Rows from block 5 of the text encoder of a small contrastive image-text model, named by matrix and row number. Rows with one number belong to one neuron. Each number is 128 + 24 x the weight over its row's rms, rounded and kept within 0 to 255. All counts start at 0. Numbers have three digits each. After the name is the row's rms in percent of the matrix's.
After each neuron's rows are labels from the 100 texts, of 14848, where the neuron reaches its highest value: "tokens" is the input token at the peak. Only what is clearly more common there than usual is listed. The data: rendered made-up planets.
# fc1: MLP up (text_encoder.blocks.5.mlp.fc1.weight, 768x192), inputs 0-95
# fc2: MLP down (text_encoder.blocks.5.mlp.fc2.weight, 192x768, transposed), outputs 0-95

fc1.674 038:096143094137157141137143142144136135139082140102133159102135105087170103142112149159118156151135154136153165105098091143088101114081171156118137150142114096110099153103078130139106127093146144104138108141139131118127105146132154145137124139170147141130117084149100105155152102127099115147
fc2.674 051:161122172141170089128098137105140153133127097113149111105145103148175101110126138107171114123093124093092102112123116103120151155094117121080158120092094121098136139137154092137132132130111116120122133153092126130149134088134164127160117112134103144111157089099097157120099149175091136138
tokens: "rings"

fc1.65 035:105147115126157139127141113090103142105175133133094140114161079161118081126128132110130096130148110125150132115105157144102144105140115149126109101152119151155126143154131134086115145138136160083089108142126128146097118118129101096134138103105128123067136082100169125122096112102098131115
fc2.65 055:159137120103116120097104097150138098110156124152100142093143158141097181096103148136131144126131116110126123154164160078136116129153113161146109122131148143124136111140124193125164154169170116115130122115145122144119117116158172103092122083126134126173117133113099113114091127095149102134
tokens: "two"

fc1.5 068:126115149132140144127165128115149132106186142132124117148115090094153058110178168109084134124100104154124143170113137121127148142070139088107102187109085138128151126135131105155136172102158159113119160088119117126131180129153106126130187140128160150127102162125097119136140132138122126101
fc2.5 078:156114120116095091133142123126111148112089110096090104135149200130090123130094150143154135112137122126113141118146104104115130135136131127145136117151124090111140118125105151117181127144048101087125155124085087139116087088132158117127121129125162122119134109145123134112105134130156116143
tokens: "lava"

fc1.24 069:137117141137150171150116107089154131107211104128107093140117124141172088110180147117076148111147080151132115148101154114111132115102145116148102186129099117113165132108130110148122160076170142119118126118120142152115211126124106136118182130117140158151127150097120124125097107134114140107
fc2.24 090:117137131130108145081115156154132105095055126086088129145119169110084135140114136114112114127168136119106128155139138116135124117118110126129100122151116127117107076144126170163184078180137097141149136093134109136097066124140163095110133134135139127146137121121086111115114150113138114126
tokens: "two"

fc1.290 077:118139159123160122128163133113147133115185125124108108163143145118161107113200159134090138145110104144112142159119128129132119139119146142110141163137094113128141137056139086117129161088144139132139122117103143140119191137131128130144168125133140150145091117139106108128132136153101139102
fc2.290 084:093098126106089101108105119124125112127137146084078153123144157126123110146115139108147146101171109120132149128185124116147115121107116156131115127155108097084145071143122162135100075206132108143145167133149101147111146132146134130120156138145127137106136139081081160132105157131152127117
tokens: "lava"

fc1.412 374:167151121124172130124152129127123114113177110160122138146135075122129140100142127103133111139117132122181132144118145137125164149101076104124091119123170120100122152169123108119125125141130142139124107134150126124180164108136112138129122130126118089176116149135127154126128154094096198174
fc2.412 540:075108143152067115115103136119124140156085130101133095108126161138121107150107133157113136128164122140088131117141107106145082077171171141133141145141093127162119119101116161134132125106155107110128159111103140125093091151128143099104149145140141172090142115111152117145109101169172069115
tokens: "ocean"

fc1.745 044:145105140144144153151186139088104138165136129134135157111133101154113084080201118120082081120102121109123100107128123139140133122086144121102093114089106126089112163102128146123108153067133155178123110137097138116128164173129136096155168096144097102130104118091119132092116119149132113150
fc2.745 062:169097157094134096136172102148130138150114138148101171164126096132120118110138122134150135111127109101144098139123107109122131115168095161127097137161103150137137079099130100136112142188127161154099112123122133094085095112103108154140129114173115140105104107150142152137075137102127113108
tokens: "moon"

fc1.178 064:101077148125131132135114103104161140104162140107153148133111168135174103095146146131101155119119096150109125113106112150080152119128108092143135200118115114122168115094129131148103146117068147097143143136109151120123181099146094181132172145118137119071139131137107133140109105145122105093
fc2.178 088:094123083146122108076114122225139119132121117095092129141112101102051172166109104122168133123156134075130135153168120122136130111129145133125139071168152122134131136149083110151137054171144140136121141118139121170113089150140156104134120095099140142162137117146110119150132131128124127134
tokens: "three"

fc1.596 045:107094124133114169146144086065128129173142123111192176131098111131121086098146108152117104151087166170119122116133123158095136118114133122148144116150135133105103153123131104078144196136128138110162132144117125099074191100156129132141129116117107157079133119085130086129103121105087114078
fc2.596 109:151142113113103106109086136163110149127086129146131125083134124126095164128130100130171114108167163149149110118112125154116130107113133135158137072147113136145116116139066167088132088166121134128146135115121126124115016142107114152151058143116136106145150108147162111119139107117128137148
tokens: "cracked"

fc1.180 160:130131133113180116140165123161119108127187127126158118140135118130133164115159120109132130141110138101156120115143131143129149148162101134133123115145149150111141144105125097118106194127100147128124098146159117123133154118133118142150120118123096118165100108125123129123136150084094169123
fc2.180 141:097116103110130130106155116115111106160163127136131137124120120164072162109153122095163141144122120109137136097156105114138097101122125128152077092139140132137108099146143141114106135211161100145113111105140143123080117141141120147127158166123102120114129104071148139101092152093145109139
tokens: "<end>"

fc1.621 047:124116138112165136098113113166159136124149130113148091120105129096163148104127160130080131117116155137115129149136094129137148148157154112109109157139087101130183147064120115098130111144146149147123121149107148120142134114107120158139098121160157152170111100130085112134103131148082129133
fc2.621 075:117089134138135151138156123108142126135132140107141139115126170122178116117129137105147148142108136124146138127147143103128143139100144153127099193106158121103155150118176130174103113165125137094139131148099140123123148102111119163135166120073125154076149133068095138133103119121117124124
tokens: "<end>"

fc1.181 037:134111105129098144094153153095111126103130107119153112179095068120124076174140129105095092104111121164161119155127165128091143108107090112133129136102127093121177158166085128158133155144097113095160168127149104161121132143169080155140138175108147153131094125155131156112114119156128135121
fc2.181 055:119124123132114154120124113118107132145117116133108178139139161140117116097147107091111116136143104166104111103092099146134128119142089126130097185100150101092119105099165120130106150146162159116101143162142106129090131129154099117094126147085144135135145103112128162109175124115153117096
tokens: "rings"

fc1.377 047:145108147128133158150184113077144142134198095147101158140133114134123133117160141102096125137092122110135125094136117133133135152077135090127093134143170113073112157096112131153149177087140137097129150105128098163128144141147081114155132100098134111137134126096090101142126131138131145129
fc2.377 079:168133080118095078075089135167115105114060128109097086112141145122113156148119104138146108125157154119130142140118141116140103101152147173120145088178116111120137122140065186097163102131127114117161167133108110145134084125111130137114098178149143146154117141169138135108146137134129146175
tokens: "cracked"

fc1.531 192:084134167141153134103147090110152142153172129141131122157115087172146103128149099134104151124112112135112148133142094120150139119166142124133110177119138154130131127112163117138170161136101112132103102130163127147109154144092156130146141114132105160121107128088163122162131104126102119103
fc2.531 140:140108078121114134120104131151096118157142111133143109115128134133109172078144102100143144138142144115170140098171136122155122116115111148126093080148153111138118119160096158117111119156161115127102143113141162139096073134147146156107109148140099089140143115117157158112096156115162097164
tokens: "ocean"; "cracked"

fc1.254 037:137155115162124126174098111106153107096092099110149116135105129092139140138158137115162143158119171141097128115119098140117119106127155161086100154092122158165084142167121136126152106093155146154128123118122121133119128148126103162155098148099163146091104140141146114122147080115121108135
fc2.254 050:172111131131154091146147144131121097142153165111125124149143152114153103120142096117100142142127165090143110153161109122104148123164144147077107123145125090089134134121146093170122097139092137122154122123155076120131146126129129153118107097144170157091101116132074133099113109115126120086
tokens: "world"

fc1.483 035:173167087138097098161115144088123105152106148150130157155139098159139151138119095129082148104165157135146160140097155151103097149117103141101160138104184092143136092161102152126107168147109102145141097098114154137101108115150171126146092136110112140115103120162162137166166141132122156120
fc2.483 052:131106119149133103112126134164128174134127104110097108155122148097120110163121103104102086159083138113123101103099161116132153171102163153119163147105100153129118147158113163140107149168132159147117128123131141166152129117101090103132110161158140140166131095131110096084123086163144102140
tokens: "rings"

fc1.667 036:182149153117128135083162109085158113152154136142155100127098109113098103148163114111123106162141133131137093169143126138153114144150132146130093143136147128161165166133126114133088126130174141132094149089169088113124140113100129129105111132101157142157109138159147138106094148145120132151
fc2.667 049:158131099157146169128128096114141139112105103122095156090133134094156094104100155105105104126162139141162106137134127119125091163153135091159145170155098075151099158148118151147089146072097116088113140086132122140101133146116134090121171093111115153112102092166093123091125117155110109109
tokens: "two"

fc1.283 036:175154135152125152133159087153122082130136125168152081171142112150089152138147154113124101112126102172165135111114089178122110125116143117171095103121104161115135128160143155083141126096170122133111103113122151103103100131161139090143169131157139094120164114116127130083083123156090125156
fc2.283 076:192147134104109128145154104162105111118142125125107127080150125157114130112113105147178113138120157129150102117130099113139104127150105115131117116149132115168143168128107188087161141109167090127148109111087108145113085119135136157102061119127114138101162133122148137125106132131124151149
tokens: "cloud"

fc1.84 078:127106099124151154154124122115124130126170133123148085142110083161147098117223120096075122148137143122149137133135130123107112140108137145144110127154105133164155145136122122093119149108116119155120114120172120120090201132136127135132186133146115128135116136116145138123135146110154104102
fc2.84 086:112148149090129133133181111129117098115138154109116140112158140154104128118154135129159103113112111136149141122094122115164117155103102142112090159135127118131093118121182120126130140181187135134111097108122131102131098125152129104126110133091114136106130088067131142125139144116105128113
tokens: "cloud"

fc1.128 050:140094131115121102105144101099142094142141111116114115118100152126141154137145135161098114138115128153146139130149106113130112153119132114139096183117124137111155096119091070105130163107114122099112124156161150106107208159151165182128111149120093167111080088135116106147116144122096101107
fc2.128 082:070138088112129143137097121168145106135136092112159104118154153090156152115123142099164138123139167118138119137183130177137126115124145153143168124122129134135119107133115108128124108104143133169158131138139138115089100126130150119127155124088121131129122113082149143125116127106132104095
tokens: "cloud"

fc1.30 041:143130142162141142111114130156144134148124112118143125137102140103178126083173109135110163130084112139132126132164108131126161135167169109101128180114107150139148097091093134160119136113094128097146103124138110132141143143086132158143141157113096156159123127154102094113131064119090154131
fc2.30 060:167097173118115140142158147125136167094116128102122144112128138122154139114123141153156118120138121132130102109160098107101142144122106122142118184132115114099159118123127137103108100161135126133136153120065158142149091120138089146146151159075132115097128116090103103140118112163138094125
tokens: "cracked"

fc1.347 307:082149157165147130117147127109154156138135129136108156160126111166122103152137104134110152126121106158119133148130097113159133126153120142131115155115147158114115127110177120136188151136127129137087096126155112129096119114113192113137116107153110165119105126114147125149135109142120126126
fc2.347 273:131112087106107131137109123143080085131140122135142106104151138093128162101123141114162117133146151093146117111147171131112126107142120092104122088125141095157115129154082128127059100158107130111132150129111149136161134131135092133103148137119138079150136134120113161132098145104146136155
tokens: "desert"

fc1.226 148:122100172142146138134161106093112103171220166146142119139131105140138109095162141119093125121112117137091144139130143120142117113126125096104105189108114135155115147103139121149140188098122122137115124127115155142146194156114100152130153131116128133113124122088155139167112106134124110116
fc2.226 092:114113094131106131101108129155099117143114121131130113133127148154087186102126100131166117133134112131156151109138105113129139102126098130143107065157125112161107109115084164116143105165105107136103113114156114116125045101120161130146123178141117094136142128131174131118109157121167093133
tokens: "cracked"

fc1.282 037:159126119150118154115107093188160118170129126098113106114122095127147101160126106100111153123138157125123156169116109125152176104096169118115161107112084142153105146137066103087086098162179129105169095140165110108126151123156112139166107127144152153114130132127095158100139153158098104146
fc2.282 054:164104114102100127181123119085122184107140101126113156141166132113110105162093123126113107122116087118125094103138134109103110113112154141142096156126157126124117158104158142165164118112141103125147115168075154089100131142092085128153110150106160124124128141142153094096171144116090133111
tokens: "moon"

fc1.713 055:143108142112141128140111115081128152101191118125129111109079082105145085136171158122048146110161098162124116127118115144098121151112135098119118126174115115136153086166143138139109101109173132160166141081124116148132154149160106120161151141152142151136107180136131126128121134143138113100
fc2.713 109:171110134132125134127105134100124140139129123133133128116145175125135125111122132109141136117136099135110123102158092130141110147119107147132144144155137121133154169067137138121148132063141113110146138126117141103125108148132137141118100123081131132103137104126108142140095134111135125149
tokens: "two"

fc1.612 048:115124187148131125169140127128120157151128120089154094151164180132151094153140143127105135151140123151101128112102109159120140131100118115154111140102144116153140107124090102110065172097144110096106161116120105134148197130130058167114210131094117126109111099123161140151096138155108165122
fc2.612 077:071127113126103098062117145149139122135166111093132129096144131111124168103157137093167142093103152079120119159140129098124123133096134140137116147126128138082119159148098111138128061219098142104146145116125093138104103129125123107106144150119131124123101123105103171140145147163127136148
tokens: "world"

fc1.425 050:125106092087122133153096095113124093137174122105108116136093041122109079165162137127093138107163139135155146111129132124144118113128133114158098104115126119135164160134114095112164091090172122153169167123141144118115162136123119089110165102170128128136137150100116158123114114128134148149
fc2.425 077:208118148141107161140119120098142137130099140106101125136110199149127147120135111106099114124138135138143143127121096090134088143133107157132087137133135132123112103091157164145106150164131118113111098092093123126141091133124107133123099159143143101127131085123102099145125103092107093135
tokens: "rings"

fc1.562 036:114086135153138108165133115123141137128131141161151149145110183083095104137127133175105128145102166152088168151153138133118155102130160109139120122152100153142098112152135175109139142122113145083109116167116087156162107107161140136113154144104150119123098094152136104135126150134118112135
fc2.562 058:135095150128136092129152129107153166102122105146146110102122112084125124098139134096160119120090139094098088095096129127100115113151114139129154109152164104121165093125108131158113088166115166125165129119121130110163110146128111169130098125141133130132132158158087156118141109154130160123
tokens: "<end>"

fc1.306 038:152101125134106115084124103169122116119139097139162122112093145121109098127077141139087100077145119095146136118160098096126112131106137097170135101141101136091159160160108124162144078100162147166107158083163138121129105123181158109164089115131151132134115146100130153125109147126121128142
fc2.306 058:123123149117120116141140147096116146111105101143162122095107096146072110109105115114165107108146091150120099134086158102133145139092118148138156168095140126099117135148128163142147146060152126151127137143101166113110124098089116107118115174101109112076101126143112111126140105123107120117
tokens: "moon"

fc1.470 034:172120076167119096118101151148174115135166131130132119176142134151162165138152099110167098104135119089114157106156126141139123132096075118151168087089100120136118128139128126126131136122152125130149164105111121159123102136124140135138085165126137087160125102145135125154107103105171141136
fc2.470 049:136158132134094157118131108124099166095113140161145119172182151108074139119144123099126163099115087119096159144141101161099095116085149121099189138146128104130116139124119102168131125129119151169149118086118125142105139125124116158146160172137132167104123163108100138157144151159106128126
tokens: "ocean"; "two"

fc1.208 042:095156130107088126165134136119100143137076152106119155123142137172155130138158121106119125174103114163103108113102105132115127160103104129146110112134113125149093114122155132124133146079131094113104095157132119115103176108096091114110166135125141142054101117158126140159128109104141125120
fc2.208 073:128130122119114117093108124156129129111190116116088116143140095119097168159084099181148150143136131094154125134162132123157142120133131115109107081108121111110154125164055156139159114144113108114143149135148077127120094135117143154137131106148158152137124139114103157141084162147122126187
tokens: "world"

fc1.262 035:095105160144078162154114146093121125165138111131131122118101135161102150094110130132161126099093107148133105150114140151163123140144142145105128164095099152106122164067129111100102109110110116147118084146113116131123150170120161164120130113091130128076123072114118090120147141125155096130
fc2.262 051:137109109119139164090156117148102123133092154155164131169155160088146147157128148123114107108103159108169110143118149097113112150114089110097153094165118165137141116142149116160152124163152128135124150111146117109155127104090105088141175091110105167149105151128165104159105123155129098114
tokens: "world"

fc1.364 311:150152122123182132125155134135125109113193113153123137163127069124129128102142132092127117140118129123167127145112148142133164149106074103118107127118164123099119146163134093131131139136125145141110116125160128125170168108131112143136134121115112087181108154130118161134129160102103184162
fc2.364 333:085107124140058112108098137118119140157068133099122094116126151135119090152119127150083143122177125136095132126142109108138093089171172136135147148144102122166118111115120167133164116077155114119119159095112137137086090144124154095104154146146132160108133127114151115151106112156170069122
tokens: "ocean"

fc1.157 173:106112164124146137119176097119101105159203146138167108126126113141129113096171126111117138118106128126092142122136125127131121110134129105117081178128141139141133144109138106165116193111116114120132109139124140135138175167112109142123162135116116143123122124072150135167116120123125111102
fc2.157 154:089122074113137126114093130142096136158086108132138092130148153137090176110150094112167145126164136104156130108184099131133131105164107156124129044150144120136123116125126183113120122173131115117116121138151140118116079143113144156117148161141105111136126116110141138137105153097160112163
tokens: "cracked"

fc1.670 144:122103141125152098143158123156152112105163140108147096140131148145148131131181114131108114159114132116131126117131110134115123145171154145124131118158112134122148148083134098117102186099111142138139116149125114108101155139141127130155150137129107159167105097126113103131130143104108132085
fc2.670 127:088121137107119145117158105115096092139152122122107137138144132148074124099181136094138157146158135105140145096146125111155120115101112138130096115144152123142111090132160147121101105197184100144110122113151125126113132133142108120139189148136096124131158138070123139109128151114142107159
tokens: "<end>"

fc1.618 150:118113141120161107142169133163157126106157142095146095152131141131144139147178129119106119147121121131111122130131113137110114153159157147129143114148110138132154157086134076116109178099103149142160114156113109103113159120133115136157137124133111151164107112125123107129123139116102139097
fc2.618 106:065094142096114157142145119083118104146152119139132156118130125127101103116159143105115156137137137119137139095125109121162133110097125131124117153152157117140110111127167165144111120183163122137111103090134141114129133112143113120104173140137095101093133123062145122122139152094154098149
tokens: "<end>"

fc1.392 069:127125121136137139128123125132184144088182128121106093164134138098164114147171158131109108146105111159123118163117134109118121162110126110153130157146091114126153156079092076111098183094163135155136118119107143114102218134124097149129144130138134156148119106141112128115138140135107135101
fc2.392 085:089086121131119143127156139087104131115145129092143133129124149132147097071131131121116140123102109127144105113180119144145136146132127119136104186122107132080141139070140150171130159163089123109123110130140117121086153122138117144117145144108163131127139136058109117146121128108117129110
tokens: "<end>"

fc1.73 035:124147112126155149124101085145111169113156160083148142134158099074092104130109104123081085081144097153158131150120080148116135116132116130134159132108110119146161101151138125128124101117151116113132087154137111107123079132143098080110155112152172130134159152102165115089136150104119165125
fc2.73 054:129156104129149121113167161130154162122166132122123155142132165096141141094125091113109155095159142144121139129144105123163096113108118124140151153108095117125160153091125173143141119109135094141094131159110131143131134112151140168110095100107128125146137100110130144088119112168105121110
tokens: "moon"

fc1.616 035:144161136110100171099116104086118150119125136138116093164142152105166090144103143083132125093107081128139161165098136154139142156144140086088148134123136151150088119110128109125139090115163103157139101152129123126110115095105143093108122138109167114144110115142154120153143147098130163115
fc2.616 051:152121084172117132146134170101148080157110139105153107094093136094118120135119093158133108104171122126160131125096098124115108091139095109143154123148172104142111091154149163163088146156118163118122151154116155135112141132128099094115116143102078132105096125094133124128131170088106135093
tokens: "world"

fc1.584 048:121122116113141133138133102155151139098120131091128100149120086118106099140155124129083149121191146110099120122152167101102129115131122088152122145135089149103122115162135156132098091140219143167149133078151137109117113128113122116173132147179120138170107157134115152140150154138112122144
fc2.584 091:154130156112112124156143124096130154129137151124107146092146177115139107094112140133161126136127092158112114145160083139111126144153102144139141165136134157110129195055128134124131143064143110111126132122106143115113090133110129140138103125077106143111121121126125146130133110114143116156
tokens: "rings"

fc1.719 034:116130123114157152148145104107079112161143161104121131113143140107121134139077108131099145166129176140100144142128138098138124147108134162104072109154125101098176116085142165113139114152169122125142158153158144089119164160153136150135158095100149157147095104085107137137144081133114156114
fc2.719 051:126095140132131104156131105145117114099142161125157125126094123086136095098147090129147161128118117112126123129109117093148120114128105157116106112149146132127170105135138096156156112169130152131162082127121147139118092102147132123096171128085092114122157153117164128107110158095160107099
tokens: "world"

fc1.90 039:181085096096092131136087096162145122112142110102113128110136145122092138134136125147105146130138123145144146099114087100142147116127104131116136158132171169098142151106096130145153137101102114147126117097161098090152108106104114151099152150127092159072142153128114141117092126153161133123
fc2.90 051:116100104154124100133167112113122106111119119123113178127117085100125149091130142154147134143104133157127145100084132169095134147086126114123165130097146121163097167114111144168142178169194153116125099111127142120106115097135106108123149156114128179131150140101160111102162129107140106116
tokens: "desert"

fc1.761 036:111139099146141107156090080112114090150157090105146159105109129132129102116150153143109124126148092132132151112145147104135114156117147095136175093089135119118145093162116115157105115113162145134142173126150106149156127108123164094153110143097111151138142103116142095085111105124158155146
fc2.761 052:091106099083107078145095146135153123155151154147153103132123149118097097139125149122118139169102106132135131102138108161131091146146141082166129107139157144156139104112097183155136161077100150128107102108103098085138141132124089138156129138140161108114094113116126111145117132141106100097
tokens: "three"

fc1.729 035:106116091143123101146111160137123120155137124097092176138154117117094160139096157134162113085155105150154103130120172111145129129118146103150095105084136112140149163148091139163161163157134095167159151106128121150105128156137098097116107096155098100122113128096136144135127132120095161113
fc2.729 051:084153157167099132078133158150158128150138113159169092164131141101136132109137089146087111125112092155102170145111162104099158159137107167125131100138128105165120090156123103161085129118172118167141128100175164143160079155123128086109139157122134149108145137164110091103140169142161137105
tokens: "ocean"

fc1.636 099:099101118113160129140124092118108122152203116113151111154107113149151105104183146114103162135141150127136126106152124137100118141152138139126095161150108133139168117093118115136115173117118128118121117144148149131107193142124120140127189136151099117130100132100136127135113132092136109109
fc2.636 105:159123117125115148112121107151123143140040131120101112145101143109056116155104107128081124126197151107163135110120132138143107116179123133117086077148112146153112092148107175109104105160161107113112118103113144130135019101141135079106112155142131108148145115148143133108133153139125095160
tokens: "cloud"

fc1.295 039:145119123157119113132123125085152172122169107103143082122140083100134110101137137139137131110093114147152104107085148139110103130133122071127126166141075114091165167145136169101148176103143102089123129128088113103094161122159107128141167134151158117156120127152110135083102090168115148164
fc2.295 055:139100103151092103135132094121142142168154103158144098141137158127144165100151112145120148113131112106155105164175111095126134087166100157138115107160126107100105144114082121126088135124119146074152112114138138164153131099124124150129108100159120099092102115146159121122088140128143150149
tokens: "two"

fc1.54 035:125152113101145134110094155152082083107105155111112089153136083157143122087166147160112096159118149161119148122109101146111112143140108097153158123145130134128127148137128169109145105090131157137107133112114127099107088147119106160104158111128167132152106176104132096108143088136120159161
fc2.54 052:077133091167161110158135111168114118161103153120154114118133118134099103146126136082094137155150102150131123109139118128107129121161095092124128110162124105107126157141149127175156123098072162113148111090132094155130154113158095093133129139127149087086105094174111114170129145105147132110
tokens: "rings"

fc1.629 053:139081134115145125128080140016105134122146121155144134141149112136125116088204111149112125126120135140109154110103147101100139168078136101138160153125128115152147144124093147120127139056147103161118129147164122103157182130136140175119171146159106099098118124089125149093147137131130116138
fc2.629 070:147143117152129089113104112165144155145124152150105126144096100137100166151118150125154103144127151108106152122120154118157140144092114163148075069148145092171100096177100170115155072146145131132107111085133148126088058101133118121121083131148141093169136099122130132135124172094111132165
tokens: "rings"

fc1.543 051:120113130081120130136128117145119103123138123133093147171119100113119107133150137105050116109193109125106114148116120136128144124068154109180111135117124129115121097144083119129077063136164152171148122113141134104112142116155133080180153123186150125140125136113132137118138181131150113105
fc2.543 126:159124161122136144149155110117134149134133142126131127107158156119132138086127111116147132151118112148132125101150105120132129156115103134113143177130134138125148192081147130122166185057151125128123101140107152121117091137117127163120049135084111127080133120121121113120132128132114140139
tokens: "moon"

fc1.160 039:190126138091138107099149089151109149145128094138144122147150127137128116114073103127180092136080143128120146171133093151164111126153097150133139163137117101123103139184112101103124107121122131168151158141103095089128139134162103106161126161084172159169131120113127167136067119161131133126
fc2.160 055:107113107175135127102111142141123144150132138110123110106167054094083133165115112128141128103175109146140139099080144118109161095116143113131123124144120136128089087158100124124149124138138134163125102116128155163132094144101102084124124189094105108101131103141157144101140137173107161099
tokens: "two"

fc1.373 033:112150113179101144135151119078119115137141162162132139086128164100135107154109158141095085121132113153159097152116154134174154120143088093114142151083137137164156115092086122128091071136148094093157100128118139111140112111116133099108148097174091127112139071108134095125114129091110129184
fc2.373 050:157102138112133099155159117151111156155169107101161124081090129112135086103107145148122127117099140110138103144136132138142157138145159158160135128120116099118086114150164104121122090150104132114136127155150147111110107144140118139136104152102136092154122111143096123122100088125094117172
tokens: "<end>"

fc1.760 055:121107124114140123137109113089104145160231133137126092154110104143145100132176130119112124123138129173141117132132135121135101115121100120145088152137105120115156167132131138142102160041148126110127163094126129138123176110135120108143175152129127121132125115094156142124094153113163140117
fc2.760 068:151131119128159130117107150175126111135087169110114134169107119107136159132128145150101105123158097127113148099110128123137088124130097117152141063151136110129130075146131163118133075146121146138120123108127149140112060143106180117120100164155146138162121141147154112133159151100130113147
tokens: "two"

fc1.310 105:134139158127153121145181156142163132090161138128113111159120129116142088139208133130098129159117091152099137147110120126113109162089157130126124152134097130123163149081124066126116162075147143150158123137099123106141198134125097140139164108130129149156097112126115102124136132136101129099
fc2.310 092:054121121121090131121114119110123121124131109093105115130134174134143118106115140125142156123128136123137119127169142123160111115119122154135101151151124119121110097114142182177144076161067105136142124128141115124120168119128141135144188129125133128116132153063119146142115161138147131128
tokens: "lava"

fc1.320 036:157122099144091141124116115145160125159116126119139144160151166101122157084114107143122096125107103091121089080162107104094159165149138161160125150107142108108166093105111134136109168153116097165148110150100104141097169153149105122105151158153123165148116172146134159159155154131115129154
fc2.320 046:136093134147126123135130101152135110088128138132126167128107103117145099147161132099127100111108146156104123147132162137128091141096103141114144111104131138174111145145103130103154145131142091108129109116141188090125099112082147168135150150077142108128136131098133113130100114094169117145
tokens: "ocean"

fc1.28 035:110135136122132165161143131124122179133137090158147154085144133152161135103097116150134104120088143148115130131110148122161109133180130147114092118166114129159123085131122174158096125121124126088135135089128146133119108093149149167107171146135126174154140127104128138154152090088164118093
fc2.28 050:134131111090147140129115141110172122133107149146146094111114094124131119161088121166099106157098103116111129164174094125145101122156116088098123145134145083100137159151134146132145144151140137146121116149140105138155122157105096155139091166128124111106169115131100132146122091125159143114
tokens: "ocean"

fc1.331 038:120086114105190157118109111152170126080115155125107137145137145086183107152147154159101118130111163100093098161144140135110143138128159140143126132148102105117145147104096072128122131111085141162154144141115131093126155141121134161112094092106136146156102110127114103133108106103085109132
fc2.331 072:082092159124124109139193160099151117113125110110124144141113161102146090116143132101134131113104136132103112106126157113141134158104123125132097174146151111098127134073187090198095152151131145107118116140121113096110125097127137160122129123078140146117109119078116144117150134160115134093
tokens: "lava"

fc1.16 037:153100115119159168108140138103150149118158146127139139127130134126130111159167161145109143103080087135157160127143090135161133116079156129121121108119090122129106116170145158092117123176104143122105125114108109137112149119112125171122113109115117120106135123108159167119092136088131105146
fc2.16 066:117116148156096116103162125155092128123047110112112122139142117115054112117119146114088120128187117090124142095139130143131149127125130131146184082162141137110152130130162185125113119095142118104144157126153152142111058103142119082108117154156116131160139097155120132112123162112146106191
tokens: "world"

fc1.436 034:144144135141099158099106143149142158121132118154143089129146093131135093146144103097127129077099124125157110129122119103111086117143104137156113090142132146102090160115156163112124112162158109143136110107135119153153074143144096100107107096091165111092107126100177135158133143083124114154
fc2.436 053:162113092132121100094147103140157114110162158170139100093106137103130116089085147119097142159155134101105110163175134159102172137109142132105136105135124107117125132096117150092168167101165133145158142154100111131123143132115093136135129109117154114118092135110153116098124139093127138144
tokens: "moon"